{
  "model": "image super-resolution model",
  "train_examples": 203450,
  "crop_scale_min": 0.8,
  "horizontal_flip": false,
  "dropout": 0.1,
  "upsampling": "nearest_conv",
  "init": "kaiming_normal",
  "beta2": 0.999,
  "epochs": 7.5,
  "lr_schedule": "constant"
}
Rows from block 8 of a small image super-resolution model, named by matrix and row number. Rows with one number belong to one channel. Each number is 128 + 24 x the weight over its row's rms, rounded and kept within 0 to 255. All counts start at 0. Numbers have three digits each. After the name is the row's rms in percent of the matrix's.
After each channel's rows are labels from the 100 images, of 14848, where the channel reaches its highest value: "responds to" is what is common among them. Only what is clearly more common there than usual is listed. The data: small charts drawn from random numbers. In brackets: how many of the 100, against the usual share in percent.
# convs1: 3x3 conv (model.decb.0.0.convs.1.weight, 128x128x3x3, each kernel summed), inputs 0-127
# convs2: expand pointwise conv (model.decb.0.0.convs.2.weight, 256x128x1x1, transposed), outputs 0-127

convs1.106 088:086092117158110114122126120142104109128111151116104112127130135126114116132079104075113116123120121093076119123110116115102120117119124125128116121005127134119128083119111092115119106117118130089124097134118150110115150117124107125117125126032117130111101125123162133101104136128109130139111116110129065131123113099137133122119099133120086130120122096138104087123131114109141176123126
convs2.106 091:100103156121106136149165184104134142092094123127146100090132131147113108137166125147104133135115138102103106137133179090106155085137157111141110117127129111097152152106142137130139082123105188140123155148149129130132107101143104156181179103139117159078151134139127122120148144140139146136131169134132137108155112112102130134081155119064062110154152115135107129115121114091107113146117
responds to: dark theme (70 vs 30); items: seven (35 vs 13.2); horizontal bar chart (31 vs 7.1); bar chart (27 vs 6.9)

convs1.27 087:176099146141148126094140156154127121132138126104125143145121144089122143170166147116129112134127115157157115148101095133133135131107119141158099096206153117160145167110211084124164124117126086145118189116125126181113124148109113106138117119151135137099155130127123111122142147144103140103157104141125179086135095112109112111132131118124138092096117130091131164131135127104131097153130
convs2.27 100:178119121119131097110104121146156109154121148132133127126117122138147112141121153162080118126137149121090129137136100153108162090080141102130144148112134149156092101185140117099126119109123112137151137103128129084156099135145131091143132121092147150140169137125149138150109093132159151157091125081149118090124116175125136135120113116140106139149093093148092130129095113132115094128079
responds to: one colour (100 vs 53.2); radar chart (97 vs 7.3); grid lines (66 vs 38.8)

convs1.68 100:125075129121118103122113135146118121142128152136107142099152145090145119090130118082128143135128130063091125097059121120134152113129115098115068114073082142140147110138144073135158153121141125092110093148122144123088132146121129116116141161121104176127104141147141127126101103134137095112126150110122115121119125110072165104142124157133097127111133147061125126150154110119117157106102
convs2.68 095:146129139120120117157150126133153116153089133144135119133118177126150167124093184163098155144146148097179168107121099129141097105120133127163151139103108132161116116177150120106135166132189118161128102139095073146129127147136083135145087140134106150137123122097129132138128118135152158159118147136150111157125116156179128148121142132098105110108140083098091142149125130131124122101114
responds to: dark theme (93 vs 30); bar chart (28 vs 6.9); lollipop chart (28 vs 7.1)

convs1.23 093:137133121103124064137132131118106142132120145146096135106131140117104136087129111133140139115138119097092126104113127139128112125122138132114119136016094130142131106125095124138136111118122093113135104141127127144067155125142123133124129127052123132147124134134109145097108121109132126138144107148112092075118135056125103134140133108114119127112137112072158129141073133147069160119098
convs2.23 091:166112122107146134111117110121107143136080107117137107096125111122109130147135151126139139125123137130147119074093131132090153136148160077143132141102132139121118101146135169103106153105186097147122137140159086130124115150111083088166116099123098152120127117094142076164126156155139142162100103101138142131135113092170123089147136152167156126126151088117144167158141159142095091144096
responds to: dark theme (97 vs 30); horizontal bar chart (30 vs 7.1); step chart (25 vs 7)

convs1.36 084:091096117157112155127083144110133109117104089141097129113118095113130119167125107088101124131115086173154164098138131125108125105116088125132116137238119140137143114135185095132105144130119110084117125161133137124168103133137139100102120124123124114122131116150174135138125107120133106121095127100147170113099153188082126103130145136130131123110127145096133111146102128113152144101122
convs2.36 099:142121151157142128138124161133152177082140146122142095135106153126148160149154173075118107176156089105135106122150141131155101131133122101133114134141105132117100140110132121161088134088113135131081122122174178151113113108151118144119139149093170132108138124132143092110140122131131114106135140140187149119112161122118124134136109152102164104122140100160101099136106140101146146140154
responds to: one colour (96 vs 53.2); radar chart (89 vs 7.3)

convs1.6 119:162115112123109097119131146137065124128142188115097121116102153120100121115165120095132120094124126084141142125102133135140127156134122112108116136079115121162153122132136121137128115118136137115138133127132119154069173145124146147143143137095118132109123147123121128075119135121108139143145070138078142117142137026114088142120081102112131098097147117090117125126079119139101153132104
convs2.6 102:101202151103086099125122100114143142151134096152094127084145140153111172112110122129126144143109153109183137140099174147150139102104132140133101137094115130122144135178107132092110110093123157103121117143087108102133113100165070115100144109141131105099169122124112107123117152141139176181158153118122130142144136137106111123122132101130105173170131098157117105110119123106118113108113
responds to: one colour (95 vs 53.2); radar chart (64 vs 7.3)

convs1.37 126:169102154112140111124157161132111152154146110140123167123105175089134148152164156099157157114152131112133140112099140113155149153126094121131110096133112108164166147157174099150158133151150133115152145175149109171104090156152148138135156155156112165153107151154115131093140128149150139138154102124133171084144151101083114116146130116110140094096103104093152160115126145154103116149122
convs2.37 104:103138112100135107124107133102138099130129166125125150120151140163102160122137170123117122143102140088153090100128138134088155116107113117115146151108089144148107140134102148102144119144154099136155161124121153139104098088114114094142117184084092126104100133110110143124108101111139161129097150135079142130128098129119111142104135134159114164152111099095138138144116171161123073107103
responds to: one colour (100 vs 53.2); radar chart (70 vs 7.3); grid lines (64 vs 38.8)

convs1.65 121:157099152101169107114134149143137134148133182151117147109111160081168137144161164108147128110148133096131134115076128180147167149138143093128084092111118101157150148147153084147162161127145116116131124150138124155098166142124133137144150157169149170128157154127126139103146139153143117125117099144145158119135136077161144100133137135134120140112173153077119154176118129136092127128124
convs2.65 091:119138103142143143096138121127106090103088082175141178138097143148089150126154114121092132139104144126165148090122122117064174149094100153162137159158130100125135137158147138107120130140117119146115102104120136126098120123120131167151115121115115175130147146090125108137123121118107113153125133135126101125133093141132100123130147137103140116156117125125101149125116140159109103145141
responds to: dark theme (99 vs 30); dip in the middle (38 vs 12.7); ring chart (30 vs 7.4)

convs1.55 087:127136103136112167125131086129135116097119143118105110094134081138102093193083102097099107141106127124150106085174125136111106106126134136117154136107158127105096152112102164096084079105111168100117115115116159096170133095114116114118113105095136097109131098113091128147091123117108107119100154118090105156109105155158115124105121094105131158137117135091115096111100116104140122108144
convs2.55 100:142135112123151114138105074124108177126103126110097162127159158148107132138128133147117105152152173099123121158148094094120128130136147133138110140130097103129148124111153121090055101133097121107138125117111087138110121122106119134095091132155127152117124103151105093133128140169111136141124121130077130174134132157149126125148135135173126102175145120101135145163129147151179099155086
responds to: horizontal bar chart (41 vs 7.1)